python train.py --model="segmentation model" --norm_position="pre" --mlp_ratio=2.67 --bias="all" --conv_stem=true --layers=12 --beta2=0.99 --lr=0.0028 --beta1=0.9 --max_precond_dim=1024 --batch_size=64 --final_lr_fraction=0.05 --weight_decay=0.1
Rows from block 2, named by matrix and row number. Rows with one number belong to one attention dimension. Each number is 500 + 40 x the weight over the matrix's rms, rounded and kept within 0 to 999. All counts start at 0. Numbers have three digits each.
# q: attention query, key and value (stacked) (model.blocks.2.attn.qkv.weight, 480x160, the q third), inputs 0-159
# k: attention query, key and value (stacked) (model.blocks.2.attn.qkv.weight, 480x160, the k third), inputs 0-159
q.70:507525517446466501544505533473454471508497507532487499455432505531469425506454572546510529551440510457507522479507493477520530521518465546438446474399490455443496492530523495493559512518535491504461542517509435523461490465518482486523547484485517465445484515496473500527493462521493473478500486426512459508607506531495540474506507506464482449488495450477514491525484485495541502528488510515524496516488561513466545502503545507513492467482514511524526516460457500487479475478516499
k.70:488546506435535508488502447535460492496499473486501509489529452383536540521459466549487519464499504539566533491461529531502489428501574532494513453490523528526456505574462478515475491481503492522522520519541545500550488462529461454501512525513479502515473541495547536505505498495532436497468462423485511471498561516466492559472507459498507517503545475506498517498509536516489517483509474497485521534459437517476436494513492477515485538479495453493528513525502515517550522483506489
q.71:494491490546413553505573430498542485466427450513464478447508489463518493557462539572529479548432512514495520470498511506520453512533503521474500513487447451514500528515489605439443510457450514439510539516433485517485526519507519531494472473558468525571478513491513483539503493510516548513508491518477539540516557478504463481520461490484449405509504491482562557468525486496557526534506485461479526545442458503481494510550422421456517503461530460544494502445522492464574470568533501
k.71:479514499460498455498473479521504510538560517502557495495565471483581451482531534518497481491489441552533534481539573509497460524515503526549410450470510498553561424518526432494568503532487476489538435464504505535499527596509524510549512492454478486507545468454564530494477464472534460490507503484502544516481540475542491580483512481460493532476481536505521494483549526579509468550498526538470521435449534462468515589508529516493477533531485450483523558518479506524579542514519437
q.72:456471465513458496484550457424487494533456492491536484502481521557479460507536525491475515498508539518453497488536504544454425507484532504539521515419563570505477479516509520494528479436528529564514572496564446475539529468494597485513548433483528560426486484541471512543500524449551484480500519520495462516544506464452492477466502518492485506479520529512471544531522549535549524514491466506460468463470494524472511486469518536488529511563491481508507505493482494523501530500538476
k.72:507516481461464497485530480559449487546542526500524510485521521529572507473520479437452493459547470434468509510479569482497497566465510489483506527522494460540573449523519488477417441542490510498570524518489522496476509515483543492554508440496471473526486408517432530439443528434550473510511504526511502555477522531529524434518512517521512531484537501481543549499525421492531558519464541521560538476493517542523488530477537436477504492507499496473551495568479470482459485497497530
q.73:559496418533533520493543491540481458478530482515542486449498444525495499542503441484444451477603518521496524516481506507474444522500451537491513524539500448496456498554507489440520535520496501473547524479525502575470497474516498491505530516463483535454449496482521449499508449467475460498464463496523490472501535454512532496514488523449558550536450531477498491479528486498506478527493499479524546502421477508481536514497485496445535449508543467472527537474440539533524522549519585
k.73:534510516526541522507546482477462531443476513512470560443518523451466556498489509478511498472419536535444547479497509486512502521511493504558507584431482473470545481427539478529528510536515464498533499495484468467476464481550496464565507533502404463511502549491408534486508516545536524505498527475490512495501571490426461518543485455505421506434500577519446487459462449482487576484504538469463511519531469493482480473527497443503511537487502510551484470516435508490491485505491446
q.74:478512436543572439490494495455434497496549472404510517522488528456549512545549569551475471511462470538546531524507519473463477488462463496518483469486494553476472516496530486492554457486524515502484492482532506482499549550530452442512475474503501536470491504570506530518447499477465523454486520517475493455530467502537534518479470540485461486446525550487506468516526512554525530509530515531514490513492429546511526478498495484548439524489453518523544561487430507533467467466494463
k.74:476519515491479460489459465494518522606498507499444517520486530492509526462465459452496473474526554600500442553470566458487539543501513519488542497466498483544476557547448503586457509519449518550522525536516489447543515559531495424526516469477492512476445427497452542489497475476489585517451471467490554456533517574482514559567517549505539528487533502516518448492530451535506499481498495504493539486493491511520525575478571469439481455463528483462534451535508498484482493525512503
q.75:516522493492487431523518519527516560503474479435540531478439524549531513529478519534525432475478491465505486528522538489522556537488526430461482439497487517452559565476524546476503472477462498509518487458499459553527375538485510459441469531533403500564504496530509469497494509599526512491506540550491457492537477475505521540449488485472491525467438499482536480564483502518501485520547436513467510476519472566470466509504545450489486509529486549546529543511529547478500510514483548
k.75:499476523483543535477497522455510480497526525513533544430522494521489473449532426430460556461496445528546464481521490478490478528475549510476562448534491513505468528508513529465509454486508510508479496505507554514549479526533478502512518460510459529443482483468516506477534504469467500477532481530515438508484510464480476501507521451477514592592514507532454461554542518485462473461508494529445526488545520513461548486496452534484471414498519523535548462514522494486479448495490513
q.76:480580498562518550511521495506517399483473528503592471529439494507568535536480508453416559549500568477523482488528503521485560421479472466469483457501452540484525474491551493449523458504507506544553521531547482506416487533507527523494521473478442468510488462480537518539523494514457499415449559551493474489521538542538440473484591448468446488481501500473541513543491515503532440502476539556534488544436546540472499481478542486474541538434506494437525471579465521464509464504503536
k.76:498531495482565468479443519483513531561470461491421537529452548520544487511494485554458452500499526480559489528479465492510484480441550511495477492522561465522481549475481537506441504514525461486519557536475549397505550545458504483506505514468505511510495504487492501529532509572478507497481524510400501492485514456504495519444496412483498469465490442471485462475551484548502477510525447476541430535486530509470493507500555465532511470510429458488506453477525503484450451536442503
q.77:490560442553488468468464551533457520509519562480549508444548462580533462489536461578462495517452503487419507457525493490524503498486569450546511539477581485549462481423479579501561526519421511519544533469439488513468459435419530461523550441511460510459482446457533537527572539458528520520493563534473531517465536462457542477547510483491519466508542485482466478529482509499509540501500448457438508461481465482498508520504463485457491496491506481482545535445466479501476452509530513
k.77:469491548523531578448535464507442466448460550463485522465484527516483545393501496528461525541504477461517453454535537476468492549589521512530494518502536485536524469462517471478479493532495511486510504552528540510470547495497478495544520457417480501525437522483549508520529512507524460516470449553525558542487545521426500422554485431435520533452469535510503434486430520423446461511495497471547478501507511491491492474494501526500455506434524491567519534524476501500503453529536576
q.78:498530460557577560554482561491529528526496487449420538485476577556448495483494512527492552594503472518440506523421553531526538502505525521416562515525537528513528541505522533521479429484474483538500505552452512419506520453527503572483536467461538505513407517568492484483430489453526495555516511425556459515435512497437473549454514518486496491513505528448470496523488495459556443523506521517475448508526465560471550536545508507530626483486523498494481439515533534460434508520497505
k.78:524549501487507440542453573497558471540478546529438538528512530512423508467523591549538440515505558475533484523505507503489479423496529435501464496507492494492527442515501481435459486468499446493475459515499508529472486468495466583521540506505484482481508471501475464473504523513549531516547552479450496546439513555510436491526537500473521494543432460387533567517477499417493495463626505555521481550479509498512512501512539529518513524525508461440572508444536502522453553468492505
q.79:489500480454466454532424563477520512528523443531447528385563518439527616483472523494517498551464512466535505479490483543480448434535517509500516479515492489489522428455478508537508516421480530481445456522533483474521507525555515466414437491456512528421530513546569510496534459492456460467533470438544436530507543543475475494490544486545448486559504487451498482452486442536490493476514515523530491436485528507470468448538514519505498511502503500531579465518463438585498560528439466
k.79:508440512514524512489488534478492538510459515578480460510508456553525538515519502550504482491499474481537518513563466520427511407480524550491479428501453494481471523451485498516499504528485501463517498498424482452519503533410547406472485472496446543490470463471508477483468487516476473477454532524473517526506557511478481515503483467480472452572489472543460521456461545499456533498471510540511465450510389529527498523480485500504443510542567497502594488479481504504457470543494468
q.80:526493492566542515457498475509506478566498536416452450418503491553479470554539463431510426503508518526406536591517496502533526491484562449511449490551466543464455476453540532447467570486500523489505510447464541495559466469578537478453445560482440528505463492543539493574492520460521481458472441529553483474564456579457485514533449472528458552525454492536482484506480449472508508439533498556489487503497472449477560500475402489504419505564491457535516487501428466550468504504477510
k.80:483450462511506454499516585439452429476535526483439503463434534556519483526491492465519453514569482480450432493555564530510506461484471497505433460517521501524499411450454459457458509519465500503476560463491491481423491436501507501457467492560486505528486490563508543554488495565505489497496515507552422467518517540454556506509552476526478539527527569552444447517495502502577496498479510483557537559470473399513532415443467577550414467449524533498510457479471470485477528523529544
q.81:505471475494512505531490467560488550527501491472528470507394619480565502532550492512445493517468507583567467479465524540527478486531519530438498480495488479448527533527526482477498536444543491482520490490440503541459499551457428519553478514479562536450500548502501542468477420421449483437465473519412523426514492480556479446529452449507460482496509450538476514486500488525568502488489466436419564514535446567564501472451488534480405458551496476479461471453470468508451515465505413
k.81:466509487445476561545503493452442503531570537514509476547471495473445532526418467533493518480460454514482483469542522569430436505481524604468488500529549495467465494522477505508425554481524518514512529439488490455481485481500501497509451544501512519483458493504536529559500497487485473484449505539556529531484475498530530497504489489453516519472530502519392532510469473508505514606518474523443570524476491498489417502537428447535516556563466483509541482463496448520491472448562491
q.82:542542454457455492541448478453459507553496470506521530457523523596393481498486561412481443466570493499531539565458504429556462514451483475508485491519423485496527531450442470503483497515441500499514584504495422589544529508506483547446562543477474481502476508464420452500468478529497515483510555510486523481484506550496529505437472488514491567515516522510504456498437481516494475532491533551510441548494492526493475561465482526437560480510469587455463492558524431541514520593497523
k.82:553499518453489569452504500532474511523544555463526525520523448552475512472524482538467489426493516522459513512459519483478564540534485459508552481586545536504526489513536530547504544481496503474495478427498440555439437488494505499471446454480471527545514426526476473545489477474493494476500594478514563565518479438418529457540409462489522540473500359452584518515497430477444513483527460510499460546453466541454595538511487453497519479479511507545479494540537518493457483513482456
q.83:523518540548529518451531511514525431491448525513439501426510478461540487508515445550471479474539459477501548514464464577507526518484497505527440510468480533504504584501544456445458495497560405426547456548433489497612539469479492578530500499498502480457508559483532457471532473547487438549485445473531459507484449527552491464490647514529537484501479536493531531539488506437460486543442430483506484522490509494543491520579475546473466494499509510517570471464529486557524540478534436
k.83:535452551522483568501490486493479534476516535466518518440502527504559508489515524544450576528464529526506568401548484470509498516548544516534506438495500464528497511505500528480509476489504489474439489513541471482503567415443459483544550535452556512522528475535539544501531458489464490518456471431573498544499579523551475460587507532585544529548483469532478484439469556505552484555471505504533489521514485491618480455455377531448522513584529469531457474415504478444581505536527496
q.84:438449500465509529537474558457505440495472476476517554539470458458446475493547517508526493521523530535557496423472449476445484549440522546458556521505497497515549517588515470459561499496519519425528551501523512494505480468484555507494504467514491477451558499448573531504444564489488515494403544387590481521460445547533521560560471472484489555502475589471477513480553521497479482483493536410522503568516439502494572505470531484563595506505454536507441510533477473533517491405461556
k.84:505504545484464512551488546536512446529469535486520483557511544504491496511478510482505505503525445514543539442511496507580486473465487402468549451459399487562489504413541559427529498497463483476461463498490488494541498527507481564536508506547505512489461487510493493448488496462502529485489482588425458488463492484530540471489485532491517554533484446483544454530518554454453489473548469505489521473542446525475505493494522527414495504490451447572506564458553495551501467537499496
q.85:462540563504468479536518520531446470480379544529493468504482512555482528498478456539440490545500501490489501449490503533530515483458431554512474541423439451526462531499489486532538519543446527532456532487485501534545534484443522452502534483443496435506509518429512502443554543487450542550493454528526511412530513534508563562508542510556517453404409527575434509513525484536468443446520545519557508529555501508493452502502437516504504493454488509535511467503398538479479533425494607
k.85:434553549518521517433401556435524533489415504497547574487478553467464509460561454479492490415488532511461528473517484545455484519465549527501540533429480487505509581463503468503472458469560540405520487492569480446490485488482540465513535502540502503517464477531511430499522553507491475454507411502515461545479510506490509529513477508508515579554453527526518492525511497487569525443493476468461546518500453409443447525508419544479504526470453452490495541510517534528517479449516536
q.86:467511431464530445450556513499468479456460505525579562434498530507467524525432492492521455506536490543487498581548522453453501475522502505496451554513521482502512462440538553560509565552502514524532567504502468516478453466479515504521475471506549503460510510533452519547542510462485471476530493400509406533520483501498473524516559488473530479478489444518517468507508493536502487508464556506524514549534455455462569548489519539504430518498543543487502512471549534507476455583516474
k.86:487500539535508557467493500495523539453471487482499530494569500501490516471497457418444482518548431478568492513468483473556480502509436497505462447529468541522476459485469511495500545488524477523466539519580535478490489523513451523443523480536550482486522392522553512565493528496491494447552526555510548491506492524480479488517465459514441455508444480553509454509462599484573521520456588477437502534484466500492555532478462468579456521531479486480501456559480489504548486539438446
q.87:507462494528483553507518505527528482507565547598473509500478528432526504537463517564588536410585452531500422482518445523537414488488376468470520497470519553482498525528552565454535511510519547473471508471530503472473490543467540483498505513571533449494559549501465535494473523518508481576534475513524463509587534483487518473465467487523472505507490480527489489510533516503528536502490534514530495551415535548501546419479510527472516399535515486471562446510489503524537490504466449
k.87:532527500511445479430476524438558485523476529485463498549432494533468469520528478543523469497464463518542538474499543514573543502497549453501474540484569452465508500458458503542480489470586443471490500498514566542459529469474572519449552520460508510462460460534511478422512469514565513494476448502546492498484407533517500521513525504495550550459504473481514471512586487573511486500519505464530492452466524481550440489480547466572525493518457438477520517495528445492570564537458520
q.88:492460495471556481504570552578471488425493524493491490437478461509457516512504501476476478574506545479520566404507529488488487502470515453543533427498544438515499485432503534486466472445475501469476491510550485492539466509494519499453475444523519513534443488549495506570574514483482487536495454518527463543533472507484453433476520416495555521491525552521565566546550515493492467471487469525480576545604464541509517616485524485499443521470448464438527553452544592445513533521587478
k.88:501541519478520491476549471490481571478482593563486496521556507462389478554467609462566506509560542492468530474524511478445455508494552420535536476486534560485454472510500512460498486532513480429388514561513534463504465473493513477508501551578500458493595558496542468501544492542510464431468415477483554513457506593431533499501464489489481491480465504472511541465465576422545461532535504482478487531529477500428556499543439487547560507524471552451451553514495527485457419471547478
q.89:413495556528508488456523455478511436516498489445491470551559484565546506436545503478505544467441454558524509484533452515525491486503508432537521536533461565559546488441489529510520438437504542523547423482521491533539521515471489439498456449532538497505512541526489480467429461481527529482472534503469468500424510454515458515479480477540425412468564520565485502441479522533522480513473486422584503527458594481447541514534500492525485491530583490503472542471499479460526498495481495
k.89:485468532500488490488436497517474478502472418538548441540522401533580460561505473530496537481452544517470493521558447528492612508486554506438550527505496520467527488553523395385521508525441545511458480410461499499496510509535493495535587447468514532516464482509505420497508464478523475528495541535542516503532492511529463525497599579498506525559513515489464490509494446555460499499491513493506563477480465537577546450560562533551561467534535486486472528473559458474529562474514547
q.90:526482487477443530488529521455490501484474537538477522496506483576466456503437483513456569486480484486427536491497504458495482544439463592478535512490535483494513525524516494542549502481469562487418445501502456539556493475469513516536506477538528433437494514523449427510466462528476487492520509475488424527512533520445518453526505510444579485503539556510499470539486520479421514511484501538519411563508546484480522571529481524448597512495482508500505483451466488437422484537495527
k.90:533496525495493553507460479540500526457424576477493492472503494497497499473528495549484490508509510563553471442417473468556559556580508503523532401502495547544430571462452523497494476511509466489494458500457516521537533500433418510470506427502537573525524460528492466505513501533492468498519497432505582498484479456513499514532526487527500499487501468500554485510490473463498487454460475475489451459493496563432476502504498540416502555539480555519571539447550490481475579488485464
q.91:508490469488529516532522459562476522461594471533550435555488554499462434494508513469434583494522553505574506470461496543533480479525528545555555482567438490498477475477532429549424513474519496538477473508515528535472566445462512508568537474490523476496524473494513423496449469438438501499511512518500510465534530547476548463496530523493551507497423482578521581549523493472558494568469537427440533541459427492527476564489584503526479463557429472471490492421501516490551475520532491
k.91:495456486460517489458573508541450511561524484481531479527556490453455512448462568538503469494545528438550503473464540499561530494484511478526452463575525524441440503471502464486519492450459461537507511508499545491531528454465544536556488489512599481510506471500542532497529529523441429484498462462536458538465454450453544452477535484506508467478454495539555522582467483524460500563559480552494543451535518456411564519544535491508598430518467452506499510432471553463524488478568511
q.92:512463537532474510545486478528570458552476540486552577471498500465515565539461537516432537547403446519481484454429489460484562444516515534473464493462464500492437507518514496521507570474490532561452501488471589517437529548529549543523478467475515545456455514497483497401479539491418498474468448490512524503469535507488549496480508554551410531502516459510511539492476492490472579501499507481475532552515543502559492499498605528472437489515426498457585498565454450475393514453522478
k.92:452517504537491488503493513537566536513492500471479498501495535489490513402488473582528546506536472560528514531514522547418491458493481558458601523519543521502508458450470459523426517485506504463509541517534521468517583516512540440488534598523551563553486559570448524546467475510434516493483545491539537476542498509466608496489521503444464504527561519544458545574495483501578478496418514436537518455529496564545394546422494493473501454470474466502485541514493468559487586480448527
q.93:511502561569410476450532593457463534518498525441537480509538539518530496525508530483531425493562433464530498541540597525440573541443504453501440501473483543462491502502436528498507521526547489507460558537506529512518471547535508515477448562536478554478483557539488437545509508497532510447473554525552470449471439493463433498485481472468461468546508463484508444479451534553491512521482498512554547487470485466502420515488513534449541464538463459525525466502489481411461483491499489
k.93:486460545429519533445515464549473521555498477474519506478472461452538559549518500473612565479512488550397479544454528544523506412510486528535462564479570481470543457536473553513497505501540518469474494464471494491440507503493463433509479466553502563505461416492495578546458463544479558549470512453408505481514472549534543535513509511520441545466534483539482478539497462479505565519513492487521446489491486485441451472493454482573480470458493490507491517518488466557463533487503538
q.94:449545474411535480487540506490495468463509497507506522445520478508449494482478474505566501507469492522460488484543487478568489500506476444479554528513523527475501464519496461480420533466514480503485572475450473471476478509507525503445534451556446526508564481469551480510486499488488451501545496548497494491418475446481515560497489479408456549552499543539472512496498483564556465527499472550551501479475544480417498505500507476481471516486474530467497473435492443506482499447497535
k.94:543525524597582425460453504442521442523481501441472544572544513510554451509511478485535433484527509499517505501416482529515507488470467526508451542522442518500504502453504489498509515553446516511512467494516581480486493555477502494506467525392503504521485467512474511431477436477487472473484512477543503399473479547527501509476526500465477489517541488511546466567537468571472513504453517508485445488465482472453485502471516440497506513506539496486458571433510523498434468483458539
q.95:492540511425467455560504547471471522398460461491487513478552501499485517544530581526490552449534472521557514511517462543552503516504545460532465493513520471500491498398478463502538531494528540515467538472553520480524454514573575519540476530508505484470514472561549544549476520478541479524507514560541479550499472483450442489545523467503481471498450517467533437515510486495510434483540430531576543514508525400462523531500508498529484529486467460455490452509503496511540513548438510
k.95:496480405463544454473431459442507427502449547497490558463520481433452530479563454438436426472577455504517448428495510545494518486500490559492490537533464559518564495523542472502551495503474465531545482438531525417526495480502499497477497498509535481522484495433569503490502571503475465528483540420586496471483499540540480536499532483461533476540472492540565455482511527522491478445559525534530476508587509519527481452581424588545466453525527464468483494586482517532487513539553526
q.96:515536482465548478507539498473515497641535497536514518539491503509529550533483484449466548476472523565456468547484525491548496447501473527465541458411501504521561505434463568540475502563530538522520407513465582528512540532480500475548457460489517531507464482471491527455601461495436508420437492459497469495537522535568484481503490469490472503457548459462452504448467475481491525489532547470515489455540578497523551457521539533578393451433427544536487470490517541497555482436465460
k.96:463487534481482537487507530494468518530527491490450558465516488456575516527467527544510485486527509459446531560510530504524601429482469545533449474572466517472512475476479538572446480540515537464537450518454543419461525524495458478493534506465473479502463497510481525505488518442454521436434513530515449483469541489551491477461505418442451518490485550500510533568521442538515544507502516511481512467481539533571597429488538575546484486436438486519480498415561480491508587448463534
q.97:437537548519452535558542510552498541519472461527515509579542448521450585545433460500447479519470587487410545484414421599404474491531536523509481445561538457486484502445474516490518516435482439449510516451513431467496491500451509534462480491562479506446507467480517527509529489446525495482484560554595518500551525533474458471537466453549490575451554482508517549474525493493492539502488475470524532498518517525537533528475544458528473496518537492531470522544484444492523571486490539
k.97:444397489484374437473522550484496501405532485466528451472514564481409511516493542467431560556518572463533502522475402538562498484470570467493496514478490474502461511488486476421429451465488486490536531479521480515477499510504508508479444500540446460503541477489504524539548427466484486585528439536533556553542506532489459501517468477555459467427544522436486534482464556463459488425481462495509534451505475447556523511482465491534433478419545502537486483495513462553507581506562489
q.98:500479489572440499481427398501470513440526511426515515485479520447509471497501511515542496526482503489547509522538502544581544500528504505520516568522503507538457501503516498537444514479502469554510524480476477489516528508510482498508446452465516461515505543481476511576521503459541476433500400493519470485519491495512485515546458488500463479479520448501489472456476529476492515502509479543518489427492454538472463465486471515500465483537497431475547479539510509505484535456509497
k.98:511449504494483516464515480485484518527455438499519527479482461542507457479473485486470521453513483494572545478590478454451531411504432445514480437529526569509486479563456518536513528488559443517489549491457506462482451481536541545468487487502517499471481503512503466468488465475510549523548529518547506478451524607517576443545471460479434454476478472512474498460503508513476546527504538503555452470471486491540501552523505452465476449515508559432541496516514550535553500463526525
q.99:494522527542514472489513511473393542481500493510470454498525500466540511606504585569532555543511591463447578433425527539480509471488534517464447412535468503512465465486534444471463467411526477464573458513486555469576572551569500544528400499529506575532483396517498562511542534526459471512536480477520535557553478600523502473533501502505460531520509507549526480420540483474460468472581492518471488541483534462547507538446453594572464550469455501506482520480485487521503528440479472
k.99:426511467442538543549527457477403558497539525434527487489513476466542514503487465608406571529459502495531527486472456566520514422459482466596503499517477544494470425474427441579462574487506555519549473475490612453436590416543516537458463539493440488513517430507454571580552573478475556491542448557489430578547568608522434491531490506580550493476455540515455456532518442599401459540544480545488481456488496482558496528514482543665478533448510544507497450476474474573476566457531477
q.100:436469418501442544516484488474470528488533467504513477455475493491524484533489466468478568485562453459513465451508482546519491529439465613566464518497556534551454541505572391540491453498437486519522505498479483578489469503534561539481547471558493502537513424487522519512486565474559484533510465463469538535484497481466455557500542445501566482517502486536460533515532536471444547497530493476436514580532518515440506514505436411530455511477466566495494474504447539520480486467489471
k.100:504483463567501597514516449444537492508502450511496485470563451500536501449531514498499491497510472436582432430501437543475522542525579455522491566475459475512576444536592546424537549523526486524504583495511426520466509468478505447510592428474489497498513508435519478544514518568528490452513498454489473479588519457484506542456514442504492454529521450558570404516378471515524463557446426519521480505520529521545483419456523454519518522534515507473428522546484596477467475466510474
q.101:441528474513522441557548585486483546495474518531483493479457556575494527501548477561507494524557502448481431560533543570492550604489520519468513462461486504394481509505524537453469512515502479463504447471459484476532508511538522510565470463510552550525477526463485426518471443459446483536465518491502534488503470511475509488487557511510532527571584481530520460515493425453505525494496519487444461495489571567422561435552460484452513540441522494566525492462505564551474512515457570
k.101:460492528491549533501491514522534552484449483447553504488445466600527556543471502513432481565563598512548521518440486456535521451456476584480472515475504487518471481455507524493502506502463501558433517511572508464463543447517475508532543512516514508501480485512556529486458526433429495431537523529414471502488484506479494485413530443513472476512569508542524446409489499518443571509456454501500546518482466458456529475492490541530508525522590543469444573461460521462463541400461461
q.102:493441491533490555432500414466516566501514476557457535445488489419455528547472425508476431479565454526485470568505532523472479517457523492598488470515422589557536514483507526489581478479513509533486450536463530582545509483512506538497466486510459521517491543495469455408537559629435547456514527475478469441517496425498462558525485417443512485492497488515494528501473481451438445442532437507495483554493477522472536517528546527522482489535529574528525501497499518506499415579434524
k.102:525555504476551554511457489515468507498510487501469540480476469497451485499528527472473460511491479483472456560501504561471473488498478446447461526529567377498535538518439535481575471516466528575521553541446434515488449486505515535429417463531404550540546449497490483505475457539563475518528588508489418481440473528469455543468509468488494465516474512527491392520485518475520417522513470525615531458558483505488544513550402536459570484575480552488452557505468491468470468534440512
q.103:505485446496453545500499553500534570454476527550558504451496511502407495459517407503493457495510577484522529462553473503530540538535547528478480479427542510487540485487518529519469464526514517467591435510510541526486508415531558511551502462484554497460496446476511482547472491452489513479518526491488439514521471478605498444506539608557493540472531506500499527484492563471546496528468544515500509494494501490551489499539469515494517534476575498480503465498435519499532498424559530
k.103:478502509481563543519542489511438499554495473469538456489491471462502524522479480518458513460524441489521470533500541519456499469537507558513530484517528515444457561463514520464481498477543513515425511477451492575540471514514523474516522491550497489389528474518574499536493417467496460548593506563465531444503529476516538453423561507584557563513553468461506525553483522480518520503511547469445481410397529480484473534567467505539474513455509537549504500509476521486468444517479485
q.104:513506501535459534524497460474512451460543460539447499493461464493487517453473509512505532532484506594487479436491523478473537498484494435479527498469484501497485532511518552471543505511515482470494506537490478529502455525532488524509554455551524511519513453496425482496429491465531490528455478414482527487463528433561516415454524523506482497523527569532540501440494488495447492557488470515500492551481466530464509479459544512466488538529518451413507506529493500608500464515502489
k.104:473423456494523451465488489588494490433556499487523536532494534496480511500512421537533483453498469435574482495486543534471468571466552492536460459523479492526451492475557515492523453503506528585473526447522464547481557494531516472503480465511498512565393499534574452474492487558509494493492533435508505538449492508430529446407529501501532470506548471477447541466489521458451497525475541563474513524498454496445550523535459458471537498498511527480555556484549530452511470515491472
q.105:453461479516535587486521514524482455515510529487540486455469535545496464453536480557499385526471527556541582486518522465556497451565536484440506521525495573517466505509482557420498552543485541492588492491550478533538514422539521490501500504488551521423509535509442470464450548495443505506442535526525464465489464546498481386547516560535543530569484516516522530438484502554533523493506503462417462549530471505438558526503516502514540489486491510567506505442489493516427540542604569
k.105:497521526487524479407635508530548435519478496524508474436530463514387536503487565431519500485505544531451532393489475438481516409575498534465521516580518541491436478498581591463577494432522521549520522543518505497454532440465537446491475529530533522408434509515536520401481495410490422489446478505470437488528487462489556465533505506535464546449493449578490541447456509457493527430528514495554505546445521518433506507511472542565513568486518540578453513408507581525433521518560545
q.106:483427500506471464499483530491483497499461554480515524486463537485528514516565499512491492519487507523529537531418545507441503435588520517549476454492508423498499472471517500471565482458464497499552524455464542459494514483515421450529500526456463536487529525398525496472557566411511508491504469510522487530525541498540508439511519556507477474488535520483509505519485427508528564504520542426497536499506555485527494475493518489490483563511572431532526500464466485498468529501511516
k.106:474513529513509484487586421511502540515454424543467455532467458443470502555512536481462524455559561472546456574518484486515478417442492572525509520533507446496451494402540452534517495492491585466473541517463570488527495455551481415486489566550493402491452503476529432538447533567563500533553460554541536579547463487498443521535476533605423527499581518549527487469568459485500493480481451548524509462485457455473521522552441553547474412505533456564463484474443434538491531460591498
q.107:528428532483454435549452499525466478551458499467531472482491534519522550524489516466526517521507568500534496483498467452497526519498519482453513520453519430525528497608503497533461444544494570511443548544471500519497505523432528612577515449499473517567443500501513533458482470494522565538535500470504511457522437487481512442536510512508466526512503584542512469472507476435560501520456463494482503542477523451459509478506530468517577548546498487489454480473517558468506510498534529
k.107:410515534511538443483461505546543475491529521493569474471506588505566507462520468485452545499507537520554504576498488519503502482506515498510437463560518520522466539517579514446463532502532514513544520493579494490526461533501498499586520569488408467488498477451465537475437493475537517512440481565511463514546430515542501532477464504493531486488511540544509458474574390510539508502499525492394546494523490495448517489524547493533519531475442495493539487476503424481489418459500481
q.108:493503537479568493519546496491550523489499559517540546479470457509565509504563490536514532532548480572525525510490452494435493443468538510503542425535485500536558541514555454429477500515471466484507515471557548515502559467534496496493533528486487569416487500504471501460560562414527596541501497493494470514478504501528450474509495520508509532473464444519435499496481470477511530524486469489506464522475452485507523516432498571505434504516470510534585530483513477521439533470483443
k.108:528481538513506486420579486423537502550477509512436494464487484486485549525489530403501554445530548528567547505522493519503518462506535525527532531443460468542532487482592516453526494548554517479494488492520536520590542475531572450473454498544533508478522487500503494471495499513488522531422447441492470518502467515536515437500519550487525518554524521482474490525451486509427442509519438519504454524480508500473495526515438514510442502563518471562572437428446465518514540543552493
q.109:492571498451479469509509460483489503472527491476540508480504499470478500485530573497564493456520497542568457545548512485523468490474521522512497512485506567480508523515476506502527483453456546540443514454466459449458515502500522504509473467503501505527487528506524514490486492536481501568455472414472539533530533523461413492464486508601522467447527502464483536473532449470427468479558557515515446516488532458442428504470447466470465481530413452540477486494497483479515569517504457
k.109:544537491515529510463497522481500464554450441516529498507500465535504480526515428486506506485497500571558556450556503477505548519448460527525504475432518498530553512493556510486490528524510542509481496450564528464410475492428460501519548459445533467492536441549473481470472493492496552504474497521440500451388514547449495480516523561505558456545455514450517459535515452528435529551511516505471438471468525446515520509508534553559444474459519480515470509457455461488475516413576490
q.110:512542550469525550477561550521456475414546540580481489494518520522496524500528546509511513488518538502440568501496494452469497517477502496564493430526530408495476548522482512447529529484512480419515518522484510482502516496498483505536442581449479500463486494456498473612528536504497487497572462484557546508519511512515456454528428529465486515546498515483557497465510556510489427464558541521475447473503570496502482492508525461534441489472494569515491519500501510511522515453518492
k.110:506493471469528498517517434513470555444539540530574516490493542449525500529488506492481581557468503505421464486437488479567473540493572483541494477562513441487474486494453480503427421534438539490507462507489539489509469466508456445460473510569484466472537568589493539563583547461457499552533418410552506461455555518490476450515512531504509469463442459534431518488537570550460511566509519483463463530473471441481481525511469502484473446508518498510571456487483493496502538507524509
q.111:491539521475461546504568475463487469537482543445486514448528513485467452515413533515500499494526504499487442515509553525452483503532547469518481506502510511485503611483522482477528450524601491458454434510441479456504503526553516605496494458461422447525520511433471500512500523451512522400476552475488569520522508484516501472460515450524536509530490474434487480513497481500480514518441535552480506459507490507498588517531516554499478539487590505525472574578586492583464474512505473
k.111:540447421527549549456442511506497470466553480516524509535517545532466484474488529512465459442509536501481500480480496467466533544449490499477523435502505591524510476492536514488494501416525532513456487560492403471498514486488454571563523472509425485484411506516567500500487455481541436469435525495538506584485506472464479470490558507530510469522517461496532527472521493477508435548457498551569509455459465524485476443467484489468576475523582540518466531518549504480525527498501439